From a checkpoint of a small multi-label image tagger.
Model: 3.69M parameters, 64-pixel images, norm layernorm, activation relu, patch size [4, 4].
Rows from block 7 of a small multi-label image tagger, named by matrix and row number. Rows with one number belong to one neuron. Each number is 200 + 40 x the weight over its row's rms, rounded and kept within 0 to 999. All counts start at 0.
After each neuron's rows are labels from the 100 images, of 14848, where the neuron reaches its highest value: "responds to" is what is common among them. Only what is clearly more common there than usual is listed. The data: reaction-diffusion patterns (Gray-Scott). In brackets: how many of the 100.
# fc1: MLP up (model.blocks.7.mlp.fc1.weight, 512x128), inputs 0-127
# fc2: MLP down (model.blocks.7.mlp.fc2.weight, 128x512, transposed), outputs 0-127

fc1.45,225,194,222,193,251,187,210,219,217,202,158,224,97,259,209,190,159,196,172,292,137,188,252,243,204,203,272,235,178,145,126,232,205,174,173,144,78,109,211,231,244,236,200,182,239,103,201,220,228,219,216,182,275,208,208,216,202,217,186,268,160,138,219,192,139,209,201,256,229,246,110,221,219,254,157,146,175,173,227,182,185,192,169,212,177,181,155,144,189,238,188,199,229,217,167,215,189,232,236,167,211,113,178,229,193,189,206,266,174,180,233,232,203,153,204,306,195,203,202,183,195,263,238,255,200,177,176,175
fc2.45,265,185,122,223,271,85,198,186,168,234,163,165,237,102,231,181,159,245,203,187,215,258,233,270,283,211,199,155,148,177,226,179,131,218,196,192,199,188,225,153,251,201,191,208,186,239,220,232,220,212,210,229,212,246,132,210,250,129,129,196,230,205,206,265,243,210,188,189,221,212,189,213,182,154,262,194,162,224,209,201,231,249,192,244,181,206,198,236,177,106,253,191,164,238,179,207,230,218,228,173,190,190,244,228,167,190,229,158,115,170,279,317,195,184,154,237,141,164,178,286,187,197,212,161,207,231,197,190
responds to: cool (35)

fc1.148,261,144,217,194,203,239,218,194,182,219,196,231,196,247,183,287,227,189,303,171,156,204,166,148,196,249,238,241,184,176,176,163,234,282,178,246,67,113,232,123,172,170,174,242,206,121,238,235,187,215,229,211,217,171,172,190,213,256,187,160,199,195,184,191,243,173,245,239,215,268,217,241,253,223,245,214,199,200,173,175,157,187,234,249,243,214,212,192,130,156,170,237,220,199,304,275,170,184,247,246,223,166,231,279,242,178,239,249,218,207,188,176,189,227,239,189,187,193,202,240,230,169,204,179,219,169,216,102
fc2.148,251,256,238,211,250,181,231,180,176,89,216,128,193,177,234,170,151,273,209,193,245,171,272,259,208,199,213,164,180,193,239,132,214,177,241,222,217,229,262,149,223,157,281,218,166,186,205,150,145,215,158,214,229,234,198,249,178,219,149,188,205,206,202,205,161,228,157,235,219,244,227,235,163,131,243,196,157,124,206,171,176,183,142,195,160,155,205,238,222,234,240,178,184,224,301,233,208,149,131,134,241,230,275,265,196,167,214,204,183,185,194,252,294,150,136,207,139,216,189,238,200,224,164,188,142,209,158,198
responds to: feed 0.054 kill 0.062 (32); feed 0.046 kill 0.063 (30)

fc1.144,169,170,192,191,228,158,148,143,192,207,153,195,202,207,298,204,211,234,191,203,227,159,181,196,249,242,289,211,160,223,188,247,122,175,171,198,190,162,236,230,213,181,251,189,196,207,195,246,241,229,136,214,180,109,191,174,134,230,228,283,216,175,236,230,246,211,188,179,242,178,131,240,203,197,252,206,134,201,135,271,183,251,207,183,199,212,203,154,199,203,105,104,220,137,157,243,167,201,156,264,185,133,201,171,195,297,227,186,246,237,151,244,191,214,112,207,185,178,230,253,215,198,151,247,259,175,195,181
fc2.144,214,180,283,202,161,195,253,181,144,215,212,137,157,164,161,250,286,195,162,139,223,173,230,204,192,258,201,154,221,258,225,225,140,231,222,180,177,179,275,223,171,219,211,236,241,233,237,187,266,267,166,232,179,207,194,160,140,183,186,192,205,230,201,212,224,176,184,188,236,248,210,212,186,234,259,180,181,118,196,195,140,229,269,182,148,185,217,200,248,271,257,148,185,149,259,158,244,229,184,251,165,136,197,270,138,133,196,201,232,199,204,96,156,199,211,254,134,203,196,162,191,147,140,157,140,205,215,140
responds to: earthy (59)

fc1.206,227,136,190,199,199,201,248,162,231,215,149,176,163,214,168,307,163,217,262,158,174,244,138,183,193,191,181,151,258,188,186,269,193,277,141,164,187,181,237,132,173,205,182,182,162,204,199,184,231,198,156,264,190,237,192,199,218,210,177,226,182,347,124,173,266,195,194,233,224,221,230,162,200,259,253,256,175,184,155,189,171,102,239,118,196,183,200,168,171,195,175,176,282,283,148,212,225,209,171,191,181,208,171,173,126,263,203,159,233,193,259,126,241,204,205,199,226,192,207,247,205,234,218,213,181,203,229,230
fc2.206,181,154,209,123,184,180,191,188,231,195,221,158,254,220,186,159,242,249,157,156,228,205,202,229,189,185,172,146,206,205,238,229,219,196,271,182,128,185,293,167,234,196,206,208,190,195,206,202,252,229,180,202,251,205,184,198,162,165,189,191,203,90,251,218,146,204,190,233,181,196,207,171,198,172,206,192,204,98,151,279,228,255,249,189,186,246,239,281,230,192,216,156,186,204,123,182,221,191,116,309,246,203,290,118,170,189,171,232,167,241,250,155,172,180,214,174,148,226,233,189,190,171,194,100,222,129,238,240
responds to: cool (32); feed 0.022 kill 0.051 (31)

fc1.291,179,173,193,180,199,189,283,210,307,152,142,143,196,177,220,276,183,285,174,220,213,181,206,191,239,192,142,200,215,79,130,200,189,299,160,177,201,229,208,176,285,219,158,210,194,225,185,227,181,200,211,208,176,207,202,214,186,177,135,156,160,165,103,213,209,190,312,227,211,218,140,217,193,187,139,221,200,183,171,277,204,164,219,207,214,209,216,185,166,241,206,155,313,178,194,103,197,182,199,181,213,196,181,202,222,253,196,264,205,205,182,181,226,261,181,300,239,196,193,199,163,182,212,153,218,212,190,199
fc2.291,230,114,158,192,225,163,210,249,212,208,226,233,243,185,305,213,205,214,215,159,245,258,177,212,244,231,154,180,191,160,191,235,177,261,215,164,162,159,210,228,167,208,206,229,239,237,172,161,276,236,214,217,133,240,178,189,137,199,157,140,196,202,224,198,144,254,200,213,218,221,163,261,233,187,264,157,180,174,176,201,212,220,237,186,93,188,219,218,212,202,211,177,160,199,187,237,208,226,174,231,183,150,215,159,144,78,270,265,127,211,243,277,213,246,239,192,85,171,159,215,176,132,184,134,214,193,187,194
responds to: cool (35); feed 0.018 kill 0.051 (32)

fc1.107,297,158,226,221,226,154,197,242,186,192,200,189,154,181,201,205,195,169,173,184,102,185,157,170,204,289,220,162,246,208,237,71,226,256,161,245,203,113,209,118,195,247,240,168,206,185,199,214,161,220,173,227,160,200,132,218,164,180,206,197,145,182,132,210,220,206,248,163,256,234,231,201,202,219,220,189,230,241,179,215,240,201,217,202,105,223,182,191,161,221,149,238,202,180,187,254,182,263,267,176,119,204,212,316,257,226,154,210,196,203,239,154,182,161,192,260,135,234,243,157,174,224,191,231,233,208,165,191
fc2.107,195,245,207,213,260,232,183,177,212,202,165,208,203,202,243,157,227,155,190,159,283,161,176,240,211,211,186,164,237,202,214,173,216,196,118,222,143,237,246,201,243,192,197,178,208,193,180,279,212,254,233,202,215,217,168,207,174,242,260,47,181,158,218,169,227,203,158,196,195,196,241,205,209,157,184,213,151,173,304,126,213,196,221,211,203,181,178,212,201,191,208,299,138,197,226,206,238,209,177,191,160,168,218,168,223,235,175,109,258,177,193,251,214,179,213,234,203,240,250,163,319,154,181,139,269,119,246,260
responds to: grey (34); feed 0.054 kill 0.062 (31); feed 0.046 kill 0.063 (26)

fc1.149,198,248,156,244,221,168,213,188,323,198,205,62,216,141,193,216,204,236,149,175,223,214,214,209,188,243,117,223,151,152,168,202,126,160,183,130,164,145,220,219,177,205,214,240,124,197,206,228,206,201,242,191,229,226,202,208,215,250,133,175,207,197,258,218,145,177,156,223,174,216,140,225,146,237,190,198,216,141,158,246,245,153,209,201,177,214,159,201,178,163,171,153,183,188,258,210,213,264,209,229,155,233,177,174,158,158,258,222,143,207,156,196,201,164,264,280,137,151,172,235,190,178,252,249,207,114,171,162
fc2.149,167,199,178,197,131,231,130,300,229,224,187,174,241,175,172,218,247,312,175,169,102,220,252,118,227,190,189,250,183,181,276,192,188,227,184,142,188,177,201,224,199,214,92,216,186,209,185,185,156,156,218,222,180,199,228,161,265,212,242,168,231,179,177,190,208,155,222,206,127,171,218,165,243,257,189,253,231,202,163,233,238,181,166,217,265,137,166,171,259,109,181,245,206,149,149,219,186,188,255,274,210,251,226,265,164,274,188,231,167,193,217,182,189,185,160,231,255,216,206,250,203,214,228,138,232,187,183,191
responds to: vivid (38); warm (33); feed 0.039 kill 0.058 (27)

fc1.287,208,205,219,234,248,144,219,205,193,175,249,192,134,130,218,285,178,169,161,261,206,172,174,192,136,236,199,321,202,236,121,223,246,152,207,235,192,124,225,104,254,217,181,195,144,167,307,181,244,182,135,234,179,176,195,178,217,230,181,198,256,281,227,112,165,255,175,215,244,171,222,229,174,194,205,204,201,207,164,196,195,197,202,219,179,188,181,186,226,142,249,160,206,193,173,227,249,166,181,226,299,165,221,145,271,247,157,187,141,209,171,201,189,172,202,257,154,227,191,169,176,260,173,196,213,193,148,191
fc2.287,157,218,243,184,139,238,236,244,218,180,224,127,234,180,163,165,252,213,175,187,123,204,212,246,166,256,304,221,248,271,180,251,219,206,177,204,197,165,253,207,160,209,225,188,244,189,244,117,148,206,216,207,179,203,224,145,179,246,204,171,181,146,190,230,211,168,241,187,139,150,241,144,153,253,198,185,203,178,137,222,58,230,242,231,241,166,198,187,203,237,208,256,247,174,196,209,146,204,198,242,192,207,162,208,162,160,251,250,200,253,164,165,124,203,200,188,180,190,245,160,259,173,122,255,191,130,191,141
responds to: embossed (68); feed 0.062 kill 0.061 (28)

fc1.161,265,181,148,207,289,165,236,166,212,161,144,169,192,178,198,265,184,167,147,171,149,192,177,191,188,250,275,216,187,142,207,260,169,218,226,81,204,214,280,163,235,177,215,222,155,217,232,210,177,150,183,211,209,226,181,145,178,223,141,207,187,202,225,171,186,225,243,263,236,168,210,185,169,210,254,209,254,251,151,214,256,209,216,269,181,254,194,189,219,169,138,180,185,196,148,192,263,189,286,205,155,201,166,288,143,174,152,258,217,230,171,179,257,154,156,279,165,219,216,249,211,137,226,188,115,168,222,180
fc2.161,226,283,174,244,232,199,175,157,238,223,183,172,208,169,251,207,194,194,160,274,280,143,224,187,184,200,227,222,190,193,244,130,173,257,189,181,189,219,247,252,177,208,216,148,218,107,232,201,215,133,154,150,288,160,217,206,216,193,232,197,158,233,200,232,229,119,179,136,240,221,235,156,139,201,203,249,247,208,152,161,194,211,217,275,241,292,171,257,227,176,199,185,185,220,198,170,209,289,197,206,168,196,118,214,217,252,180,199,240,202,268,203,174,124,167,216,214,249,179,127,137,151,152,147,143,233,207,189
responds to: feed 0.078 kill 0.061 (54); cool (32)

fc1.139,198,169,236,226,214,178,234,164,179,153,127,232,199,208,225,236,170,178,263,222,165,225,190,182,208,218,183,196,166,199,158,209,208,210,212,219,182,194,218,145,256,166,99,180,142,247,339,260,237,209,214,235,221,135,190,181,230,186,200,201,139,184,121,246,210,211,225,177,209,217,206,160,213,183,264,172,159,184,176,169,204,231,235,286,211,204,195,188,173,204,281,233,217,182,221,207,305,170,307,221,284,201,211,264,184,120,179,229,217,208,163,271,207,161,219,254,210,141,241,178,209,130,214,154,165,131,164,207
fc2.139,254,274,237,228,166,200,245,161,214,133,235,260,182,189,209,206,157,191,241,174,231,242,241,183,133,249,229,148,215,297,220,170,166,230,187,169,244,195,185,187,186,187,201,221,225,191,214,174,233,280,164,179,183,204,195,189,241,139,180,170,174,279,233,205,246,182,161,192,244,203,225,194,206,293,192,234,139,129,173,180,151,211,120,229,143,163,255,177,183,185,310,179,249,232,213,244,127,211,183,260,228,226,38,208,195,202,217,178,208,170,187,194,227,193,142,208,191,233,215,168,194,157,197,265,185,214,163,216
responds to: cool (37)

fc1.438,198,227,250,90,195,209,169,199,255,200,249,190,246,200,189,208,191,251,182,102,157,193,260,180,194,156,177,209,200,198,223,140,186,273,176,223,196,163,210,150,208,253,154,111,193,184,187,229,123,165,218,199,216,146,204,180,206,200,195,250,233,214,189,238,173,255,330,198,164,187,230,197,147,256,200,202,191,190,236,178,209,224,160,219,147,220,254,138,156,155,177,282,246,233,209,265,137,233,185,288,168,189,217,187,278,199,191,172,294,209,204,252,202,234,162,264,130,227,162,205,221,175,174,234,240,206,193,180
fc2.438,240,184,213,220,232,214,218,211,132,115,238,230,249,240,211,192,205,185,190,177,235,155,212,251,191,280,229,237,186,214,142,207,208,187,215,196,245,199,195,137,232,159,136,222,191,172,189,230,140,262,195,265,165,210,142,175,171,191,163,196,284,211,134,154,167,257,134,244,157,213,105,178,264,222,180,234,132,241,205,252,230,167,220,133,167,132,212,118,180,255,233,182,156,199,293,208,226,202,227,190,272,171,230,227,177,185,206,248,193,225,201,206,158,143,189,239,249,129,170,178,220,172,222,237,285,212,158,237
responds to: earthy (45); grey (44)

fc1.58,237,148,170,242,192,194,197,207,228,148,222,151,155,225,257,204,58,136,220,200,188,185,188,217,183,212,200,222,164,211,166,220,227,238,185,192,162,207,258,130,228,169,163,207,170,225,216,225,224,280,213,170,189,187,195,88,161,213,179,151,184,179,161,175,169,192,186,224,143,260,184,196,187,192,254,226,172,183,191,131,185,156,358,168,173,169,163,221,241,237,147,189,188,233,194,128,199,231,206,144,235,133,193,206,196,185,173,221,175,209,130,164,201,197,251,231,156,143,196,276,231,226,262,202,107,212,182,210
fc2.58,209,226,206,205,217,197,217,203,192,234,181,192,282,157,259,187,249,149,192,208,223,198,189,187,205,220,198,194,207,238,205,187,201,209,233,207,212,214,228,222,212,207,216,196,195,217,190,223,202,234,193,173,204,233,187,133,298,213,201,295,190,235,210,198,223,164,195,130,180,183,180,152,189,199,192,223,197,185,202,121,196,204,354,216,209,226,194,175,130,115,241,218,202,163,220,163,208,256,203,268,166,50,235,259,192,197,209,216,209,213,251,191,161,191,40,198,187,191,220,165,185,82,211,236,255,179,205,161
responds to: vivid (45); cool (34)

fc1.67,225,152,206,176,149,194,232,222,292,216,171,163,200,158,185,266,124,208,163,153,265,167,287,239,180,241,205,210,167,122,156,187,187,158,212,173,190,132,217,187,154,219,213,153,177,192,254,202,176,227,163,196,132,259,195,155,246,165,267,226,142,258,122,232,142,236,176,178,208,168,184,166,196,193,271,278,226,136,211,267,266,218,215,166,150,175,206,185,168,190,152,138,227,214,249,192,154,228,225,235,173,190,204,219,293,263,147,172,218,181,229,182,217,192,233,146,93,188,204,225,199,171,160,193,210,178,212,212
fc2.67,187,108,175,149,225,228,159,203,235,256,247,147,201,248,201,202,226,212,184,258,228,217,222,133,111,144,159,230,194,172,185,238,287,129,199,151,185,219,200,140,272,158,204,128,147,218,218,221,197,158,160,167,185,154,236,247,166,230,240,210,158,188,208,142,187,156,205,201,123,147,149,201,237,209,182,199,223,221,102,219,205,193,202,212,261,238,246,178,176,207,161,167,253,185,117,170,130,183,238,272,280,181,200,221,241,228,135,243,229,244,185,184,194,219,222,156,204,175,176,157,150,174,236,137,220,149,200,175
responds to: feed 0.078 kill 0.061 (47)

fc1.210,215,219,167,130,218,183,171,134,257,224,202,199,212,180,208,209,232,218,199,182,221,188,203,203,285,194,266,90,157,161,227,267,206,162,195,236,138,160,206,249,145,188,176,145,205,88,156,181,154,157,198,189,243,184,203,228,145,228,219,228,194,218,180,147,186,214,185,214,272,242,204,245,201,238,199,268,186,165,187,223,244,110,237,181,209,251,282,185,174,219,160,211,198,159,236,162,158,223,174,197,253,133,119,260,201,177,237,204,250,234,264,207,249,182,126,166,185,142,241,266,135,196,179,200,256,191,182,166
fc2.210,220,232,242,188,214,242,262,121,222,149,181,159,267,144,211,154,216,171,187,156,184,204,239,207,265,217,260,175,236,224,242,183,148,214,190,172,207,184,247,229,142,220,166,224,226,154,150,249,241,216,162,229,211,189,208,146,159,174,191,203,211,204,215,236,249,188,177,167,227,224,191,130,149,219,228,244,125,186,157,166,155,244,267,237,139,190,145,249,176,305,244,210,198,184,310,147,202,208,207,227,176,192,210,244,173,131,244,176,266,210,225,199,79,178,193,216,182,204,201,208,204,113,130,247,209,219,237,143
responds to: earthy (51)

fc1.376,254,191,131,168,267,132,207,207,223,206,126,136,201,165,208,190,179,181,223,253,123,245,215,209,203,220,236,295,229,264,214,199,208,182,226,148,190,130,206,133,201,176,151,172,161,178,192,226,81,192,193,263,242,190,258,109,121,160,150,295,254,210,194,161,194,179,230,220,241,159,202,237,137,213,217,184,196,174,232,213,185,191,200,184,165,235,214,243,160,169,222,224,196,190,208,227,256,126,204,196,183,216,168,141,271,273,198,229,225,194,133,193,212,114,177,205,169,209,168,232,219,241,196,171,161,189,201,146
fc2.376,229,227,229,173,212,187,244,187,117,161,178,229,242,224,240,82,171,235,256,226,239,161,225,196,195,213,230,218,248,230,136,201,189,193,256,217,183,201,233,165,141,156,243,218,197,200,181,169,186,263,145,187,178,228,143,210,131,252,174,179,169,198,166,199,306,165,144,215,150,176,246,199,186,200,171,161,223,168,228,108,139,162,207,186,132,231,257,211,183,223,274,254,227,235,195,297,119,184,188,199,239,288,206,266,242,173,233,185,185,189,187,195,228,196,169,222,131,190,192,182,216,198,236,108,177,188,192,144
responds to: feed 0.078 kill 0.061 (25)

fc1.101,244,168,232,185,168,190,234,159,248,229,277,220,160,177,216,221,183,182,148,222,330,189,212,169,250,238,165,234,190,144,142,202,242,193,142,220,172,199,198,258,177,175,148,173,215,237,260,242,162,267,259,194,271,237,200,236,172,213,210,231,147,269,95,186,195,245,209,203,178,179,154,194,212,211,240,181,264,166,172,237,176,130,187,158,179,169,225,184,246,204,129,203,236,195,214,200,153,189,241,161,197,179,203,204,261,243,224,196,97,179,281,197,254,257,188,155,198,103,195,173,166,134,193,229,201,164,170,180
fc2.101,237,228,216,183,208,204,180,165,196,110,216,219,277,126,172,132,153,225,224,240,277,196,228,263,122,154,214,252,201,187,176,163,240,137,284,190,259,174,133,163,274,139,219,149,135,120,187,250,197,170,188,179,225,245,178,238,177,200,164,203,201,199,203,150,204,188,153,188,179,175,211,142,162,216,232,234,246,220,122,223,269,153,239,246,230,222,223,203,119,206,194,200,233,257,190,193,165,201,150,266,287,190,176,229,219,228,196,244,180,247,194,221,171,202,180,200,160,150,165,227,193,121,180,229,273,188,178,189
responds to: cool (33)

fc1.81,257,202,236,221,172,220,278,164,266,116,176,210,147,173,258,250,211,149,210,148,213,170,171,163,192,180,170,214,216,176,240,222,194,268,147,176,209,212,226,182,134,249,172,177,217,158,237,245,261,259,198,218,219,193,214,199,101,206,119,215,206,201,178,169,159,206,189,231,167,259,228,144,205,197,248,205,263,174,87,105,207,195,226,209,139,188,263,248,205,246,190,230,262,191,218,201,172,240,224,197,239,113,211,194,176,242,239,243,219,187,190,259,101,219,207,185,155,194,185,275,194,254,159,214,228,194,192,253
fc2.81,210,242,188,144,227,203,196,213,218,236,165,224,216,207,258,180,185,122,178,192,232,206,197,186,227,189,221,184,205,229,188,217,209,206,234,211,222,207,194,221,194,195,212,182,227,214,172,173,245,199,198,120,210,214,197,178,388,230,225,182,187,224,218,161,259,150,212,125,245,172,214,142,162,194,167,207,209,173,206,57,198,202,257,213,227,250,188,160,146,146,206,236,215,176,208,181,214,257,219,249,147,54,147,194,214,184,171,211,251,192,193,191,226,208,68,170,233,206,232,168,257,161,200,175,172,162,203,195
responds to: vivid (82)

fc1.342,224,234,255,152,190,223,190,145,166,198,213,178,221,133,182,178,207,158,241,190,222,195,197,172,165,198,225,201,191,233,159,198,140,187,190,183,269,182,198,196,252,246,215,166,195,164,202,209,214,191,258,192,240,244,260,180,277,139,179,181,183,215,234,184,274,233,184,242,255,193,206,254,177,283,184,236,195,221,173,244,202,216,213,260,202,261,314,178,160,215,242,147,200,200,234,233,181,184,201,309,191,35,200,205,207,237,183,220,210,261,265,148,230,240,79,155,213,239,211,183,201,234,182,260,187,205,190,183
fc2.342,268,160,217,227,218,209,288,147,165,160,215,256,120,180,172,177,266,225,247,180,178,190,253,191,187,230,198,203,214,241,235,164,203,184,172,255,180,195,142,147,163,212,230,208,186,175,180,307,146,167,85,245,166,234,256,212,168,175,163,194,185,214,197,214,191,208,217,215,155,233,201,274,161,236,283,190,209,224,260,231,100,203,206,184,190,171,178,235,227,309,154,149,232,217,208,200,216,172,191,145,231,208,134,127,199,182,257,156,225,183,149,178,155,214,272,214,200,172,172,205,150,186,159,153,136,237,204,192
responds to: earthy (37); dark (35)

fc1.175,242,142,170,202,169,234,222,188,192,172,122,183,174,195,160,196,127,170,187,222,210,162,260,175,269,184,171,130,178,265,220,197,193,254,166,188,182,256,181,256,176,193,227,249,262,153,204,200,139,216,95,165,225,199,176,188,144,127,154,269,252,202,166,141,217,255,260,190,164,190,196,171,194,184,266,169,248,192,164,183,235,175,106,221,206,288,249,162,245,201,208,263,241,169,230,129,190,236,182,188,213,214,210,225,232,248,191,206,184,241,220,181,244,236,213,144,251,195,140,221,146,125,149,224,189,181,128,176
fc2.175,191,197,206,210,189,191,163,221,230,265,235,170,193,261,151,299,197,178,147,136,125,216,131,150,195,209,200,118,232,183,208,273,210,203,176,179,203,188,220,167,215,182,136,221,223,215,230,113,239,196,206,319,161,185,231,207,211,156,174,168,203,158,212,149,135,213,210,249,260,188,193,210,240,218,203,183,114,212,154,246,215,294,168,195,220,165,238,146,233,122,174,176,230,166,186,214,264,163,209,112,230,196,215,223,130,236,143,180,241,198,180,181,212,209,244,213,190,213,212,122,218,237,252,162,225,162,175,272
responds to: grey (39)

fc1.459,176,190,129,223,178,228,199,201,193,153,206,227,151,154,178,216,204,196,190,157,290,175,202,239,163,350,155,180,187,206,182,269,236,216,145,202,152,185,269,155,197,182,164,256,139,132,197,238,250,130,140,236,234,142,222,218,160,201,178,104,214,270,174,221,221,211,202,264,266,194,193,224,226,177,229,272,220,191,122,149,180,237,203,212,192,201,249,286,177,202,160,241,237,185,222,157,218,212,195,209,238,198,163,243,194,202,133,194,193,213,190,187,262,190,194,235,155,173,194,193,185,276,205,251,135,217,139,172
fc2.459,130,137,260,133,98,227,119,191,153,242,214,169,238,185,201,173,206,156,138,207,166,229,207,130,238,145,199,253,220,224,180,268,212,228,222,194,186,207,239,198,178,229,176,221,205,266,259,145,255,253,222,212,182,135,179,184,288,210,207,203,169,214,205,176,190,126,154,238,230,197,186,133,228,185,160,200,151,218,157,189,240,226,189,197,170,237,263,115,231,152,259,208,225,174,209,241,226,232,237,257,186,188,234,209,213,190,141,283,220,183,193,180,275,167,230,182,186,263,196,176,207,264,258,124,198,148,149,201
responds to: cool (54)

fc1.0,242,224,232,192,172,193,147,214,188,230,191,172,130,221,229,283,214,245,165,196,287,218,168,177,244,176,226,230,179,220,220,174,216,132,203,211,62,170,190,237,150,226,172,177,184,72,202,187,226,276,145,251,212,210,189,248,176,158,190,183,186,204,193,173,271,304,204,246,122,201,129,209,203,174,219,210,202,190,200,166,257,160,233,234,118,219,200,166,169,233,161,155,218,178,279,219,185,231,166,139,160,211,170,160,201,205,115,193,144,213,247,190,167,187,218,229,145,239,142,169,211,223,209,207,218,188,190,240
fc2.0,217,167,80,273,281,171,213,198,194,166,171,232,156,232,268,172,222,211,232,199,271,180,186,181,277,175,115,212,190,139,204,139,180,202,66,143,205,211,176,190,218,202,211,151,184,240,193,211,187,158,209,232,227,196,179,276,141,151,219,233,243,221,194,185,211,191,206,185,201,161,190,225,200,148,207,248,216,253,304,162,203,223,199,221,188,226,195,208,214,170,175,222,114,214,208,210,216,226,187,138,149,159,139,267,215,233,219,154,153,180,180,285,199,198,213,219,196,179,216,309,172,193,178,150,212,242,249,224
responds to: embossed (93); grey (32)

fc1.280,207,188,114,235,272,169,140,229,188,115,216,178,163,202,212,185,157,200,202,206,267,248,217,179,210,231,181,200,139,249,214,223,191,208,240,176,180,48,172,193,217,185,194,187,172,200,210,206,272,229,188,204,223,279,254,192,191,239,175,197,168,300,212,127,239,255,188,297,223,217,197,153,202,252,240,228,193,243,192,214,236,152,217,159,206,210,206,249,226,191,171,172,206,238,219,197,204,179,161,171,144,137,126,152,214,289,188,238,162,215,229,185,233,173,210,219,183,171,125,221,211,168,190,288,115,238,192,177
fc2.280,138,194,188,182,144,219,180,177,171,213,199,269,222,203,248,135,177,165,223,215,267,170,144,172,225,210,264,243,251,286,206,140,209,269,167,206,223,226,133,181,129,231,202,256,199,144,233,183,181,164,230,193,203,198,182,115,198,179,188,109,142,245,167,244,241,163,213,255,211,213,252,176,215,204,149,149,172,172,190,235,175,180,178,177,197,177,133,176,216,222,222,233,177,175,182,244,194,245,171,280,152,290,115,214,205,211,191,205,236,161,187,274,191,110,178,266,178,266,205,202,191,118,207,158,159,163,213,220
responds to: cool (37)

fc1.19,204,173,179,172,198,195,183,225,193,203,165,126,92,210,180,258,187,244,193,145,159,221,319,249,212,172,188,303,193,179,206,196,290,224,125,182,173,103,211,170,226,235,130,127,170,181,207,221,160,198,193,180,207,162,122,226,195,192,223,282,201,251,127,235,203,276,269,174,195,163,251,259,184,197,197,222,188,134,216,109,177,192,207,185,189,165,196,176,186,160,173,252,235,239,126,227,205,247,204,236,181,240,193,198,256,141,219,233,195,172,192,188,172,172,177,241,158,231,193,235,216,151,169,220,208,182,214,237
fc2.19,218,219,228,208,138,219,265,187,172,198,209,215,177,184,140,135,179,178,248,175,215,176,237,188,183,209,291,200,212,241,122,189,236,193,226,198,233,191,191,134,164,168,173,257,151,224,260,232,174,296,161,157,144,197,154,168,234,248,186,231,169,194,128,215,279,238,197,252,198,173,205,202,208,245,147,134,186,160,183,240,187,130,182,129,178,185,240,202,200,206,266,183,285,229,222,265,158,142,256,201,220,180,139,217,234,172,224,201,212,208,202,108,211,207,235,246,219,145,245,124,123,187,192,240,188,180,112,228
responds to: embossed (74); feed 0.026 kill 0.055 (25); feed 0.062 kill 0.061 (25)

fc1.112,194,134,211,197,218,175,240,231,183,143,246,174,163,178,194,274,217,202,264,100,200,175,248,131,176,213,239,133,292,169,179,294,210,224,220,243,203,163,306,135,191,171,116,230,231,190,237,187,208,238,138,243,207,206,166,182,183,192,192,238,178,189,207,180,228,236,229,194,162,172,193,259,104,184,267,277,226,242,169,265,188,184,180,170,205,277,209,224,160,178,172,120,269,217,154,228,220,212,269,169,243,143,201,263,196,200,169,181,241,186,203,175,188,191,176,168,211,215,180,203,212,182,233,218,203,201,116,197
fc2.112,240,229,215,195,181,122,255,154,179,200,164,113,234,173,204,155,256,216,242,156,238,207,255,242,198,233,214,186,208,222,172,211,221,153,203,215,232,144,233,165,231,148,249,208,247,212,226,176,242,260,186,223,169,237,195,218,213,203,144,226,186,118,191,214,190,289,154,204,198,249,192,222,134,192,201,126,210,219,180,234,217,175,233,155,162,144,216,254,166,229,254,153,226,228,210,240,183,138,172,263,265,120,212,279,141,172,282,220,141,270,229,179,162,204,245,206,74,159,183,235,241,207,207,225,165,176,205,167
responds to: feed 0.054 kill 0.062 (39)

fc1.234,184,232,236,174,149,179,151,158,219,198,192,164,219,215,181,200,116,264,195,208,238,140,209,198,185,249,173,227,219,220,236,199,185,210,178,188,178,166,167,195,194,169,199,222,224,213,215,226,129,195,221,211,237,225,208,199,0,188,190,191,174,192,205,197,279,246,229,185,220,236,215,212,231,195,155,190,252,235,216,222,225,197,232,247,194,210,215,234,193,309,216,165,213,204,228,214,192,218,183,232,156,0,203,155,214,205,214,215,184,209,184,270,229,205,148,212,210,219,203,253,198,236,162,222,216,170,207,203
fc2.234,192,145,218,246,191,169,255,172,189,212,194,193,71,228,126,230,266,266,200,187,140,189,188,175,200,194,176,190,210,190,241,180,221,200,125,216,185,143,160,130,217,218,226,231,117,192,250,178,169,134,143,265,211,186,245,229,176,183,185,187,215,158,214,247,181,212,233,260,187,139,235,267,213,245,196,242,234,175,290,299,173,235,234,171,236,197,208,177,290,178,142,132,214,158,151,197,256,158,189,179,247,245,143,208,199,225,170,179,194,183,216,193,140,193,242,221,241,195,181,212,132,254,228,181,176,210,197,275
responds to: vivid (48); dark (33)